A small audio captioner, trained from scratch.
Model: 12M parameters, encoder depths [8], decoder norm rmsnorm.
Training: soap at rate 0.0011, batches of 128.
Rows from block 2 of the text decoder, named by matrix and row number. Rows with one number belong to one attention dimension. Each number is 128 + 32 x the weight over the matrix's rms, rounded and kept within 0 to 255. All counts start at 0.
# v: cross-attention value (decoder.blocks.2.cross_attn.v.weight, 384x192), inputs 96-191
# proj: cross-attention output (decoder.blocks.2.cross_attn.proj.weight, 384x384, transposed), outputs 128-255
v.83 [172 128 108 137 168 149 148 104  76 126 143  58 170 126 144 125 101 110 147 121 154 118 157  94 187 171 144 107  96 131 148 139  93  60  64 145 163 116 139 111 110  43  88 164 163 114 123 110 114 159  42 115 147  74 126 133 156 133 183 144 165  81  91  86 164  72 144 158 126  88 128  99 139 120 103 110  99 218 122  73 141 162 101 132  98 133 248 183 138 155 119 137 114 129 139 116]
v.84 [205  75 137  90 132 162  97 100 128 108 174 133 156 146 148  58  74  90 167 128  49  82 110 109 191 166 112 135  95 157 132 191  92 141 166 110 184  97 121 125  91 126 121 148 113 173 121 107 158 118 134 114 104 135 142 109 154  69 119 138 147  64 125  82  87 128 101 162 123 113 143 144 118 105 108 116 159 173 100  83 146 120 130  67 145 109 154 158 155 149 121 174 169 101 193 122]
v.85 [ 80 126 151 146 166 119 106 132 128 190 138 110 135  99 163 167 115 145 179 223 108  81 150 113  99 156 138 143  93  96 150 121 175 122 135  84  75 113 159 119 150 117 178 173 109 120 156 132 166 132 145 102 147  75  95 141 141 127 148 161 117 125 117 128 155 119 100 143 160 164 109 154 160 129 145 131 126  40 145 182  57 123  84 131 153 142 117 119 104 137 136 107 108 124  99  93]
v.86 [ 85  91 127 137 103 150  80 134 148  88 155 108 161 139 187 145 118 157  44 183 138 102 153 126 111 122 102 145 168 147 158 142 126 116 126 100  94  68 164 147 156 160 126 179  68 142  91 120  69 130 113 126 185 190 106  84 151 155 149 107 136  80  90 127 136 106 148 102 138  92 136  83 120 151 141 127 106 104 104 140 185 166 136 122  97  94 128 136 107 138 127 110 129 147 107 106]
v.87 [ 82 145 133  46 186 109  90  96 101 121 115 111  74  92 108 141 112  80  81 179 100  98 135 100 134 142 107 114 129  54 195 171 117 154 161 125 136 144 118 142 138 166 162 126 178 143  61 141 134 168 144 165 192 165 122 142 126  79  94  91 118 132 149  90  81 100 101 195 145 146 142 128 130 130 121 128 186  68 106 142 130 108  63  87 106  87 152 121  98 138  94  97 139  87 146  80]
v.88 [ 93 113 156 166 101 126 104 153  64 135  65  96 121 128  71 121 142 134  75  89 122  87 116 143 112 206 127 137 182  59 182 107 156 148 142 198 151 130  92  98 118 116 160 146 161 115 154 114  86 144 147 124 172 163 127 141 147 135 108  88  89 146 108 117 172 160 174 133 106 122 119 114 190  95 107  99 161 103 131 152 183 112  96 144  92 144 167 142 132  70 119 128 103 119 137 143]
v.89 [143  74 101 131 110 182 107 148 103 146  95 135 153 137 192 127  84 123  87  94 165 116 128 152  93 171 128 176  89 172 127  67 143 133 110 128  68 126 152  83  84 148 109 189 154 133 102  91 100 143 110 130 136 135  50  95  95 163 137 160 151 161  78 105 153 123 185 105 132 127 111 143 121 143 148  92  96  73 145 127  94 131 146 109 172 122 162 108 181  94 161  94 178 146 117 166]
v.90 [ 90 130 130 125 121 112 178 168 109 154 148 146 145 161 125 147 114  98 203 130 134 133 116 139 136 129 131 121 133 177 124  95 156 135 121 148 114 142 146 120 124 102 127 105 103 175  92 116 108 184 129  97 123  90 158 196 133 122 102 141 128 122 149 177 137 127 139 110 113 147 140 142  94 115 177 158 103 117 146 104  98 147 145 157 107 115 162 111 149 135 159 103 177 163 150 178]
v.91 [101 116 117 144 110 207 119 123 139 172  94 123 112 148 160 115 136 167 119 119 162 141 119 166 140 198 168 128 170 146 115  58 136 139 140 133 124 129 151  62 120 135 101 137 165 146 115 115  88 137 149 130 187 117  80  84 124 107 137 127 118 130 111  95 117 219 170 110 145 167 134  83 147 187 107 115 137 111 133  87  91 127 113 106 135 133 153 144 170 161 154 150 177 157 118 175]
v.92 [197 179 107 123 118 133 114 122 154 130 154 140  91 130 192 153 120 159 144 127  91 121 120 109 168  94 135 104  96 184 142  88 137 116 156  85 115 119  79  62 144 133 115 133 189 155 106 133 172 119 118 120 123 124 173 105 109  74 140 100 180 108  77 134  98 156  93  80 187 157 128 129 120 113 193 187 158 177 141  92  38 128  92 153 115 190 112 119 128  84 102  84 136 151 111 125]
v.93 [135 105 111 171 150 130 121 163  61 123 129 130 134 130 166 136 117 116 124  92 137  95 112 153  99 224 155 165  65 120 121 116 108 146  91  80 185 118 121 113 126 146 143 188 201 140  73 141 168  86 140 169 124 143 114 106  73 155 100 153 129 166 101 184 163  97 116 150  96 163 124  77 168  86 157 133 174 172 161 171 142 138 149 118 183 123 182 118  65 146 101 126 125 119  97 151]
v.94 [178 113 168 142 147 114 130 184 126 155 133 147 138 115 126  76 122 112  76 152 111  56  91 126 164 121 166 113 136 166  81 134 128 112 133 136 130 163 124 204 115 128 129 174 147 106 165 140 175 127 107 149  89 141  72 140  90  96 106 124 122 193 112 169 120 177 159 143  49 124 132 149 143 111 151  95 100 130 193 148 105 128 180 141 118 116 127 152  92  87 138 105 111 116  82 166]
v.95 [115  67 145 142 112  70 113 118  63 107 150  88 137 176 114 130  90 123 116 117 144 115 135 134  70 170 121 150 122 118 116 180 156 100 122 155 108 147  69 130 124  90 199 130 106 132 136 178 168  55 142 103 105 118 104 142  93 156 140 108 104 154 138  88 113 128  57 117 127  91 100 110 121 127 112  85 143 131 118 155 139 128 118 139 133 145 115  81 129 130  61 143 102 112  86 129]
v.96 [ 86 121 150 110 180 126  94 112 106 104 168 112  85 165 100  48 121  98 143 116 118 133 117 145 104 122 202 148 128 154 134 104 146 197 102  64 130 158 155  76 134 145 169 158 121 136 121  96 114  84 129 128 109 135 103 124 180 176 161 169 130 122  94 146 112 121 165 160 109  92 143 117 113 137 119 115 159 119 153 126 105  87 141 185 132 148 144  80  94 133  84 202 150 134  72 116]
v.97 [ 61 104 115  98 142 125 118 137  58  83 108  77 104  93 128 138 143  63 145 134 111 159  83 159 118 175 110 122  82  57 157  91 142 134 148 167 123 160 123  78  80 129 119  93 116 132 111 104 126 106 147 122 152 155 120 129 109 105 173 188 157 101 148  93 159 164 115 162 132 112  92 113 112 132 142 166 140 104  93 135 175 112 153 165 103 182 165 177 180 171 102  97 153 103 125 154]
v.98 [142 135  94 184 149 113 134 101 157 170 110  83 128 106 120 125 186 130  86  95 151 139 115  99 125 147 146 114 104 121 108  95 137  85 169 164 100  84 126  97 196 126  91 108 128 140 131 120 107 129 166  64 157  97 170  83 182  99 160 156 170 134 130 130 156 159 117 192 123 138 128 126  67 132 127 119  72 154  81 132 106 165  86  89 130  96 162  86 128 144  97 127  98 157 100 129]
v.99 [161 136 128 167 134 138 167 100 136 121 145 130 133 106 145 136 120 136  88 121 134 138 154 123 193 140 128 160 126 117 114 102  96 159 140  61 101 119  83 152 111 158 155 116 108 124 125 152 137  99 158 193 132 159 150  23 120 172 167 186 166 137  55 109 136 160 128 117 154 123 152  90 109 147  89 104  92 136 124 105 185 119 158 227 100 204  83 123 109 159 103 160 127 130 125  87]
v.100 [141 153 154 147 143 120 176 130 102 106 110 140 173 152 123 216 104 131 145 122 156  95 131 123 145 155 113 141  85 111 168 157 124 146 154 115 101 111 146 178 183  95  69 126 141 118 105 124 158 139 170 173 150 145 116  72 133 147 125 145 130  76 119  66 144 157 153 132 138 161 137 150 133  96 120 167  81 135  93 159 153 204  97 125 138 126 130  59  95 168 128 115  73 115 153  92]
v.101 [115 174 119 141 109 173 131  99 118 124  92 110 146 149 131 135 190 160 109 109 181 117 146 115 119 123 127 113 163 161 147  90 112 142  77 156 142 130 128 150 197 134 152 120  83 158 167 204 148  90 200 122 144 153  95 137 152 127 124 112 115  99 135  51 180 129 105 111  77  92 147 109 141 112 131  86 197 128 186  87 148 165 130 171 140 109 134 132 173 145 125  64 191 126 121 129]
v.102 [196 108 163 173 161 179 150 104 135 126 157 168 145 117 139 150 118 122 120 128 130 181 182 108  97 174 125 118 156 139 148 165 159  98 116 138 149 137  90  79 134 178 130 140 155 101  98  89 113 155 133  82 112 163 114  26 128 103  79 113 127  84 126 106 181 127  99 121 154  97  71 137  40 136 172 117 110 133 148 165 157 115 108 147  98  75 189 114 133 135 129  53  80 235 111 184]
v.103 [103 134 133 135  93 156 132 137  91 130  80  87  95  96  88 143 175 103 110 164  71 140 180 142  93 123 109 107 161 105  97 153  81 130 177 102 112 101 198 111 121 101 159 135 105 146  70 170  96 179 112  91 101 124 159 132 136 131  94 192 138 116 145 151 136  82 133  99 116 111 139  93 100 114 110 103  78 146 183  68 147 131 119  53  36 112 120 156 145 167 109 151 175  75 117 171]
v.104 [147 158  87 154 143 144 147 131 154 119 148 179 106 136 168 175 109 164 152 133 132 143 123 144 106  92  96 180 178 133 114 125 158  90 131  89 140 110  91 100 138 143 120 120 127 164 211 132 184  98 153 129 176 106  99 129  88  85 129  93 149 107  91 104 100 140 123  98 153  95 146 119  90 129  99 142 146 102 136 149 138 121 189 218  97 112 120 129 198 151 122 121 150 190 113 110]
v.105 [ 95 141  92 116 109 124 114  63 107 147 126 174  92 115 122 118  91 123 147 125 135 147  96 159 184 155 101 136 120  68 124 133 113 112 110 175 105 175 140  84 139 143 132 158 120 173  46  99 143 168 117 141 107 193  93 108 135 100  73 128 128 162  90 150  66 101 100 103 118 129 123 100 148 204 148 122 154  63 106  80 141 144 133 158 111 128 123 193  94 133 114 148 207 117 141  87]
v.106 [151  87 114  91 153  91 153 193 208 129  83  50 106  92 160 116  73  86 117 120 124 136 194 112 188 120 115 106  92 113 114  92 141 115 172 102 117  94 146 193 128 157 139  98 131  93 145 139 136 144  88 163  91 101  98 132 156 125 157 114  98 166 187 103 126 168 128 124 116 187 170 126 201  91 137 167 141 134 148 117 141 148 136 177  85 140 109  66 104 127 119  80  77 163  44 177]
v.107 [ 85  96 132 129 124  95  92  90  99 146 120 157 148 160 123 113  90 109 126 150 159 170 116 137 172 120  86 149  79  90 114 139 100 124 117 152 143 116  72 157 144 134  94  81 106 193 140 108 133 112 119 171 101 153  57  82  68 154 137 183 169  66 127  93 109 138 111 140 154 143 120 116 137 126 179 157 187 120 119  99 165 183 147 204 132 129 134 134 145 160 147 167 142 126  82 145]
v.108 [103 167 136  81 120  94 139  92  72  75 132 133  96 159 149 146 162 107 153 117 161 149 144 159 132 116 124 165  86  91 107  95 134 186 126 119 138 102  98 149 120 130  78 128  95 128 155  69 133 143 115 148 102 138 162 174  95 164  78 145 143 145 169 156  54 140 122 158 113 165 127  93 193 144 162  96 141 142 139 151 136 115 125  79 149 155 161  80 128 170 107 125 148 154 200 113]
v.109 [118 132 105 156 136 146 132 150 148 146 138 119 144 101 136 131 134 184 135 157  80 114 124 161 137 129 142 143 139 101 143 113  92 126 121  46 148  85 131 118 153 121 168  91 107 131 156  64 129 133  63 134 140  92  92 180 175 127 116  54 131 168 172  68 105 144 106 102  66 146 154 143 160 117 137  85 114 113  72 117 124 146 156  95 121 124 123 136 197 102 151 171 125 100 136 124]
v.110 [141 207 107  98 114 125 119 116  89 112 138 119 117 184 143 110 107 121 114 147 141 140  97 128 160 175 151 115 156 133 161 136 155  97 189 125 166 140 113  50 148 145 163 132 140  89 112 137 171 132 163 143 148  70 117 111  75 104 122 145 171 124  83 105 145 101 157 152 159 144 135 114 124 138 108  82 185 147 118 149  96 154  87 141 152 110 156 111 150 121 148 173  38 124  82  65]
v.111 [136 157 138 113 100  97  87 148  93 133 108 105  93 131 134 131 207  48 198 142 134 127 163 107 158 192 154 131  97 139  84 155 181 162 135 146 128 191 121 141 116 103  37 126 158 138 121  27 122 137 122  95  76 193 155 140  83  98 149 146 167  75  81 157 106 106 153 172 114  70 158  81  99 143 190 155 194 137 174 156 189 114 133  98 160 194 146 169 158 140 145 109  97 156 126  67]
v.112 [160  84 131 113 102 177  85 115  82 180 118 101 114 123 147 162 127 169 110 133 143 188  96 146 130 154 139 133  70 210 121 148  89 106 113 116 163 111 156 114  94 163 157 113  87  21 109 132 163 164 103  89 132 123  70 116  92 110 119 117 176 139 189 162 145 122 179 141 131 129  67 186  68 178 159 151  99 113 159 109 152 160 166 129 154 121 106  83 108  88 170  62  97 150 165 158]
v.113 [143 184 170 156 132  77 144 176 154  80 103 102 165 148 140  73  51  98 194 146 132 150 117 200 135 133 133 203 132 118 108  84  73 149 141  64 129 141 113  94 109 139 142 133 161  88 148 116 146 139  79 174 144 136 186  95 135  98 119 103 180 122 174 166 191 163 130 155 125 132 143  96 105 121 101 119 116  97  72 138 124 111 155 130 128 170  98 127 130 102  96 146 191  90 145 116]
proj.83 [146 125 120 111 176  53 101 114 124 133 109 104 102 179 135 157 149  98 133 138 180 121 105 124  63 150 155 156 130 127  93 143 151 120  97 106 101 177 111 144 107 188 163 128 139 148  88 134 110 121 113 159 181 200 111 130 118  90 144 112 128 127 153 111 161 156 152 116 141 214 120 138 136 143  76 114 155 155 115 157 138 155 142 131 107 109 147  83 140  96  84 149  95 123 127 140 193 146 212 151 121  83 123 147 157  80 202  70 158 175 114  72 145 169 128 112 199  79  71 158  67  88  95 134 123 119 171 173]
proj.84 [135 133 108 147 123 143 172 157 171  94 115 164 151 157 140 123 172  88 122 174 150 118 116 135  70  97 126 200 149 116 109 189 142 109 102 159  85 195 147 155 137 151 125 108 202 145 131 114 157 174 110 123 166  97 119 111 183 132 150 201 136 169 108 116 169 182 125 130  83 138 191 102 112 152  94 122  67 145  92 152 181 182 130 110  85 115 176 137  90 152 151 168 134 156 184 146  65 170 213 121 129 101  95 139 138 125 108 125 106 140  88 119 132 142 130 103 135 134 129 110 109 120 110 114 100 101 121 197]
proj.85 [114 148 153 115 156 121 109 163 142 182 115 138  52 123 105 119 140 118  74 113  29 141 129 137 111 108 152 153 120 150 152  99 112  74 176 146 145 124 142 153  99 183 107 137 127 201  89 159 101  83  98  97 157 108 134 106 119 109 157 137 100  98 113  54 167  98 130 189 133 142 115 112 122  71  78 142 133 124 122 109 135 110 148 116 114 136 120 125  83 196 123 171 176 105 107 126 168  78 147 123 186 124 150 188 108 145 124  90 120 100  96 155 111 111  96 142 137  86 100 131 158 149 166 133 104 143 136 117]
proj.86 [136 164 185 117 160  38 111 131 106 138 146  84 135  94 195 126 119 120  98 111 123 112 118  71 214 151 134 126 143 128 121 109 146 126 119 147 203 102  84 113 226 125 165 131 123 118 155 109 165 125 128 111 112 128  61 156 109  72  81 134 144 165 116 170 145  94 108  78 181 124 104 149 151 147 152 171 168 106  89 104 164 125 186 170 125 151 182 133 150 118 126 107  97 103 109 204  91 151 147 156 141 198 139 150 119 124  70  67 149 102 148  97  66 126 105 146 146 140 129  90  96 152 149 145 105 148 130 126]
proj.87 [121 160  93 111  93  87 170 131 122 143 234 145 121 144 162 118 118 103 103 155 112  97  79  99 159  87 159 140 169 143 123  60 170 132 118 164 156 103 104 133 154 119 154  76 149  98 188 187  89 120 108  96 172 189 101 108 143 139 143 142 126 144  89  94  91 116 129 144 126 108 132 145  82 146 132 151 153  63  89 215 225 148 121 160  85 121 158 156 131  98 123 106 110 136  84 106  95 153  79 109 190  98  57 158 132 181 144 111 134  98  95 102 187 182 101 161 128  28 105 116  90 138 128 169 107  75  86 173]
proj.88 [161 167 152  95 134 150 129 101 121 117 128 147 144 155 144 115 106 141 105 133  99 122 164 153 169 101 119 164 101  93 129 127 146 131 126 133 129 133 157  59 164 141 171  95 103 110 145 116 110 104 123  81 185 116  83 109 110 147 150 144 126 142  58  70  74 165 159 120 197 143 169 144 148 110 147 120 131 127 118 122 133  77 120 140 111 135  85 124 151 138 129  68  52 122 108 109 111  88 128 181 150 128 164 168  78 148 134 126 135 183 172  98 144 122 120 157 198  90  94 141  88  69 174 161 124 181 139 128]
proj.89 [ 67 174 190  87 134 152 106 130 169 176 117 130 104 158 114 110 140 147 102  97 169 177  89 124 129 105 109 158 203 169 149  87 174 116 104 164 160 136 127 157 206 154 189 113 143 132  32  66 113 142 135 183 163  97 108 123 111 125 135 137 124 105 169 167  78 124  66 126 133 100 134 117 103 133 174 102  64 129 112  95 141 135 151 179 102 144 117 159 141 172 122 100 114  68  87  83 143  93 100 155 149 165 136 146  83 128  43 152 155 148 179 167 145  87 103 120 161 148 169 128 189 101 128 157 106 198 129 114]
proj.90 [114 131 149 180  96 158 144 140 106 128 113 120 125 136 129 135 153 142 102  99  67 192 182 154 125 138  63 125 117 116 113 159  93 133 136 175  77 139 162 123 142 103 114 130 140 142 134 136 195 160 126 103  89 109 171 121 156 101 137 107 138 113 133 127  96 101  87 137 122 114  41 101 129 138  95 168  92 114 129  95  79  81 109  90 119 172  74 129  82 117 121  67 157 120 113  61  87 143 130 116 141 144 103 140 125 138 195 114 125 163 143 183 137 120 104 126  54 155 126 158 141 110  76 104  97 138 130  94]
proj.91 [ 81 131 113 112 204 157 152 146 166  92  69 174 173 156 144 144 112 168 146 101 165 138 159 109 129 166 145 106 163 146 144 146 163 100 165 120 100 162 153 124  94 157  84 188 124 129 120 111 122 100 114 212 153  91 128 127 120 130  83 158 124 110 150 141 133 127 116 127  84 152 200  86 146 141 148 101 130 131 120 174 137 119 105 163 126 110 124 123 105 125 163  51 163 105 101 106  72 116 131 144 136  88 162 118 140 142 123 148 161 149 127 131 159 158 157 121 199 131 119 144 140  72 121 137 109 189 157 130]
proj.92 [107 130 127 148 136 119 140 126 136 110 150 149  56  70 151 140 135 165 114 146  98 112 159 171 118 106 107 140 128 132 140 143 172  97 115  95 141 140  77 171  64 158 104 167 166  92  56 125 130 115 122 100 110 149 180 154 169 119 154  84 140 101 160  65 145 139 156 162 146 199 146 123 128  79 105 116 112 107 150  84 174 122 157 149 136 179 122 130 129 127 103 104 133 105 156 156 134 159 133  50 192  64  71 121 161 198 130 106 151 110 141 136 120 162  82  69 102 135  54 186 121 109 107  93 163  91 149 163]
proj.93 [117 155  89 171 143 116 119 130 118 160 159 151  89 153 124 115 125 130 107 155 130 134 189 152 141 131 119 127 131 161 157 108 109 106 120 109 128  61 186 142 148  94 145 116  92 231 148 122 110 115 164  92 135  83 125 177 130 186  93 148  88 139 145 138 157 104 146 103 156  88 110 145  89  88 124 127 152 103 142  83 109 105 157 153 120 146  80 117 103 161 136 151 115 143 158 131 189  82 141 126 137 113 182 159 127 126 121  93 168 116 179 135 171 125  88 133 146 144 119 104 107 121 118 148  64  81 122 100]
proj.94 [130 112 116 111 110 156 137 102 178 152  99 112 120 158 147 165 136 138 116 144  90 109 105 156 105 121 103 132  87 169 118 144 142 151 122 106 175 142 175  91 137  73  77 169 105 125 142 134 147 121  77 149 107 106 102  76 159  62 151  91 117 141 100  97 137 134 153 116 133 118 180 155 108 151 105 160 117 135 129  84 103 154 168 125 134 115  95 103 175 120 158 120 110 113 183  81 132 143 139 121 129 100 164 175 114  73  93 149 141 146 139 140 130 125 177 143 159 147 106  86 138 149 206  83 161 157  93 114]
proj.95 [173 158 121 104 104 142 141 114 102 144 134 126 105 111 150 152  87 152  72 162  97 122 144 126 166 102  86 113 123 103 110 146 115 120  84 114 101 132 127  92  99 132  62 124 122 134 148 156 132  94 166 139  76 154  76 104 135 152 112 196 110 191 116 104 135 131 126 123 131 159 124 107 162 114 112  79 116 130  64 158 166 120 143 111 113 119 122 107 125 124 125 150 158 118 123 127  86 114 104 141 107 134 115 142 124 133 107 108 163  96 132 116 146  99 124 131 145 133 143 117 137 124 151 120  93 158  71 170]
proj.96 [147 123 133  70 178 140 138 141 151 127 138 177 117 116 140 116 110 131 149  72 130 120 141 140 157  87 144 168 143 119 124 140 143  92 130 171 138 177 104 132 133 181 164 140 168 152  71 124  87 160 141 128 142 129 133 109 122 104 175 166 140 162 129 131 166 182 119 146 155 169  64 153 129 152 106 180 153 171 103 146  90 129  73 135 123 146 160  66 112 191 106  99 136 110 120 138  76  59  85 185 152 174 154 128 137 148  80 101 197 125 101  88 171  98 104 166 106  73  85  66 115 163 153 192  89  87 146  75]
proj.97 [168 102 119 137 162 135 121 122 105 122 153  89 140  93 138 205 144 168  59  72 118 125 138 115 125 184 136 129  73 199 172 125 138 155 134 146 132 145  91 130 114 123 123  80  93 156  90 150 105  93 125 105 115 123 105 115 167 139 102  96 133 148 152 117 119 175  86  89 127 127 139 153 195 134 119 140 151 108 181 178 103 124 145  84  83  89 123 128 116 131 152 111 104  60 129 127  95 111  82 116 117  81 212  95 123  85 161 166 100  95 106 109 125 169 165 143  91  94 131 123  98 122 118 131 194 211 165 113]
proj.98 [151 149  69  86 130  68 179 143 123 160 130 157 114 135  61 188 148 143 143  91 146 133 183 106  81  90 190 155 142 137 142 116 142  89 141 129 152 146  99 120 180 163 163 121 106 137 108 107 154 177  97 121 137 159 178 148 164 136 149  87 123 189  95 135 112 168 120 150 146 123 152 155 125 159 157 166 151 104 135 185 129 159 122 183 138 212 144 134 103 154  79 139 131  96 171 156 148 161 145 111 123 151  84 183 146 121 155 160 105 169  92 156  88 166 143 192 103 139 104  83 111  70 115 140 135 152 212 108]
proj.99 [ 86 167  93 129 126 144  90 134 198 104 134 117  80  87 143 174 162 167  71  96  93 137 110 111 109 134 149 100 133 145 117 152  51 106  96 118 157 122 122 165 129 105 188 106 126  79 101 161 112 144 115 127 123  85 106 117  95  93 114  43 233 146 149 135 201 107 159 113  83 123 210 117 181 127 113 172 191 151  89 141 123 103 127 125 162 131 126 113 147 119 149 109 141  89 101 151 116 144  86 140 116  89 181 158 212 162  91 134  94 170 104 115 153 253 131 167 107  95 157 114 178 112 177 114 149  93  62  98]
proj.100 [169 161 137 125  91  94 143 157 123  96 149 157 119  70 189 129 158  99 133 121 132 108 128 152 100  94 119  89 171 136 109 136 123 143 134  80 138 137 154  92 118  86 127 169 150  71 105 125 161 134 118 139 130 189 156 119 139 165 185 116 196  79 132  90 194  97 114 110 135 103  99 110  97 111 112  96 124 156 106 114 128 140  57 129 147 207 135 100 178 128 174 122 145  92 126 124 167 126  93 181 158  96 185 107 192  85  71 109 156 141 114 118 169  99 110  92 150 105 153  98 123 166 159  75  99 115 111  59]
proj.101 [105 181 117 172 108 153 152 133  90 184  97 165  69  77 126 138 166 135 137 137 151 126  91 121 164 130 102 104 141 137 158  73 118 113  98 130  86  92 159 146 121 133 122 141 128 187  70 142 148 132 156 115 120 123  98 196 149 174 123 117 136 107  67 107  94 164 209 125 105  75 201 110 198 149 115 137 141  87 120 140 165  80 124 122  85 107 139 131  77 163  93  77 148 163 124 121 112  97 149 122 131 100 112  69 141 130 123 103 153 174 165 101 134 128  80 131 100 107 188 108 130 115 163  98  78 143 140 104]
proj.102 [143 147 116 149 164 134 164  66  93  82 114 120  95 136 105 108 105 119 144 190 108 149 130 136 111 160 110  49 109 110 123 126  99 174 149 177 150 114 169 156 137 131 153 149 132 112 128 133 131 171 129 111 131 120 145 105 119 138 139 148 159  53  80  87  66 145 126 114 135 121 171 112 129 110 167 102 191  81 133 110 107 120 111 117 154 138 162 132 129 162 156 122 124  40 146  82 142 219  96  86 129  26  94 104 112 109 152 183 127 149  88 215 128 152 152 121 166 197 151 114 103  99  80 144 126  71 131  94]
proj.103 [123 117  67  79 187 146 120 132 118  88 136 146 152 160  86 111 105 131 157 109 179 133 109  72  99 116 140 149  77 141 118 115 110 120  74  94 129 143  71  76 133  71 127 104 184 131  78  87 154 110 131 143 121 134 123 108 209 128  58  77 137  87 196 172  71 179 108 143  92 135 138 144 165 138 162 164 174  51 178  86 107 140 154 102 114 169  96 125 167 123 148 102  83 200 155 136 132  93  74 149  93 199  76 133 134 156 135 146 132 113  75 118  74 169 153 143  95 132  68 121 157  66  83 134  86 112 178 139]
proj.104 [ 79 160 134 165 142 142 126 125 155 122  94  88 135 123 124 108 134 153  98 138  85 154 130  92 191  94 103 126 150 124 198 102 102  97 111  91 161  99 171 165 107  90 126 140  81 149 117  86 132 160 116 112 102 120  77 156 112  60 172 174 154 112  94 132 114 148 111 132 104  78 184  97 223 163 126 141 141 131 113 122 127  64 104  92 154 142 149 114 110 143 182 169  99 148 113 105 122 112 162  71 141 104 101 109 163 134 136 139 119 158  73 132 182 101 188 149 151 161 112 199 159 107 103 112  87 114  85 138]
proj.105 [119 136 113 144 107 127  87 141  89 138 120 105  74 103  66 146 135  93  60 116  90  93 114 175 125 182 154 183 108 120 105 181  66 144 132 110 151 122 133  83 134  83 103 168 127 115 116  72 160 140 141 162 165 169 107 147  93 166 164  96  89 143 148 129 167 147 145 101 123 115  71 198 156 116  97 155 129 100  76 100  98  71 150 135 156 154 115 134 141 136 109 119 127  76 126 148 129 130 112 115 194 137 155 112  66  79 134 106 108  96 139  96 129  64 114  96  97  84 129 127 129 169 125 182 132 122 109 175]
proj.106 [101 167 107 145 147 129 124  90  98 148 182  84 134 117 184 138 175 137 170 101 136 181  85 157 127 145 130  84 113 152 106 132  76 118 156 181 115 134  54 140 177 112 167 129 165 100 151 124 120 109 182 122 178 103 143 130 161  98 146 136 129  99 167 144  77  56 154  68 153 109 137 156 156 112 107 167 116 127 143 159 198 161 114 128 134 117 127  49 162 115 119 116 199 146  98 110 150  94 123 113  90  13 139 104  74 163  60 100 124 104  98 133 145 172 108 182 204  93  69 131 213 131 172 142  64  70 125 153]
proj.107 [100 129 146 150  78 156 107 111 136 125  87  95 110  90 101 137 154 134 181 162 134  81  86 200 170 160 113 153 165 134 145 141 129  90 131  97 107 140 177 122  92  95  17 104 131 147 114 191 157  40 168 135 151 160  94 141 141  72 150 123 116 116 106  90 195  77  98  96 153 115 155 110 148 185 104 153 105 193 132 154 113 109 168  94 116 139 126  95 110 171 143  90 168  77  85 123  93  91  41  89 200  99 146  88 117 157  94 134 153 131  64  91 144 152 148 134  95 114  73 147 121  62 136 153 105 143 122 169]
proj.108 [111  74 110 106  83 144 112 164  80  53 187  99 112 103 105 102 132  87 118 136 188 134 106 126 176 137 126 162 134 140 153 167 163  86 178  48  74 120 109 121 124 115 138 118  67 165 139  91 148  89  89 156  55 150 154 111 110  91 111 148  85 166 145 167 163 167 131 156 153 135 137 103 174 123 100 143 170 142 205 122 114 125 138 149  77 127 104 139 160 144 110 179  55  94 157 105 127  93 101 102 159 145 122 154 149 178 123  77 194  87 228 116 165  98 135 183  97 164 112 145 122  98 133 156 121 162 121 140]
proj.109 [133 211 137 147 117 124 122 124 119  88 106 129 160 179 151 163 105 120  98 120  77 122 129 118 114  86  71 144 114 144 135 148 146 119 152 154 166  96 147 141 114  74 157 105 149 150 158  56 155 122 128 107 155 142 136  84 203 131  85 145  88 107 119 167  93 163  46 181 106  86  59 113 115 122 162  91 100 193 211  83 126  86  95  76 143 141 130 140 167 136  87 145  84 103 129 126 121 110  95 107 171 136  99 122  83 180  91 150 113 117 143 128 189  44 124 126 177  78 102 163 166 132 120  83 102 130 127 159]
proj.110 [125  98 105 111 108 148 178 140 163 108  67 129 118 134 110  90 112 144 106 154 129 104 122  63  70 127 103 103 113 135 117 105 129 116  80 105  96 120 104  86 150 171 147 103 102 143  77  98 126  91 111 179  82 157 109 112  94 164 158 123 187 193 173 162 145 132 166 120  89 142 131 100 175 149 134 197 176 117 114 125  86 192  99 154 116 170  91 123 187 151  90 132 138 117 190 163 111 115 142  64 124 177 109 154 169 131 155 140 104 157 147 144 114 139 117 122 114 133 115 106  65 103 108 126 132 109 117 116]
proj.111 [ 97 143  47 148  83 157  94 106  18  99 167 116 135 112  95 130 109 101 122 143 191  98 123 150 144  98 111 103 147  97 127 163 103 159 151 123 126 142 120 111 132 160 109  63  65  85  91 154 159 130 160 143 147 159 111 123 155 100 195  92 144  80  99  75 153 104 139  12 212 150 118 143 161 142 101  95 160 125 115 156 139 164  95 173 181 159 166 134 104 120  89 153 137  64  88  72 108 125 128 126 125 147 126 123 135 118 198 154 116 167 127 105 127 153 165 109  66 113 141 152 107  97 169 150 170 167 138  76]
proj.112 [137 135 103 154 112 150 178 107  99 148 140  93 153 110 138  89 131 162 112 109 119 137 129 135  90 140  71  91 132  97  83 130 136 107  95  39  86 148 138  84 148 145 100  82 167 137 145  94 112 110 164 156 122 114 160 149 129  40  84 124 117 143 146 122 108 154 148  93 116 137  96 100 132 103 118 147  79 124 120 107  37 169 139 143 107 160 100 109 175 152 128  65 103  84 119 126 163 124 130 158 106  86 127 158 205 112 161 176 100 133 177 133 163 154 161 142 175 110 136  11  51 160  84 128 108 140  96  95]
proj.113 [158 135  61  70 184 113 111  89 157 190 153 149 151 102 181 145  83 127  90 113 176 119 132 181 171 132 159 138 168 115 101 114 169  81 178 114  83  97 147 101 129 117 141 136 159 108 153 166 101 106  92 147 157 140 129 102 171 151 185 164 113 162 144  83 153 144 129 150  71  84 121  76 126 171  64 105 121 126 125 203 119 126  90  91 165 138 183 106 115 134 163 164 175 186 100 174 146  87 152 113 154 136 132 131 176 101 114 116 156 158 190 163  67  91 146 200 142 129 133 192  90 109  90 156  31 201 164 173]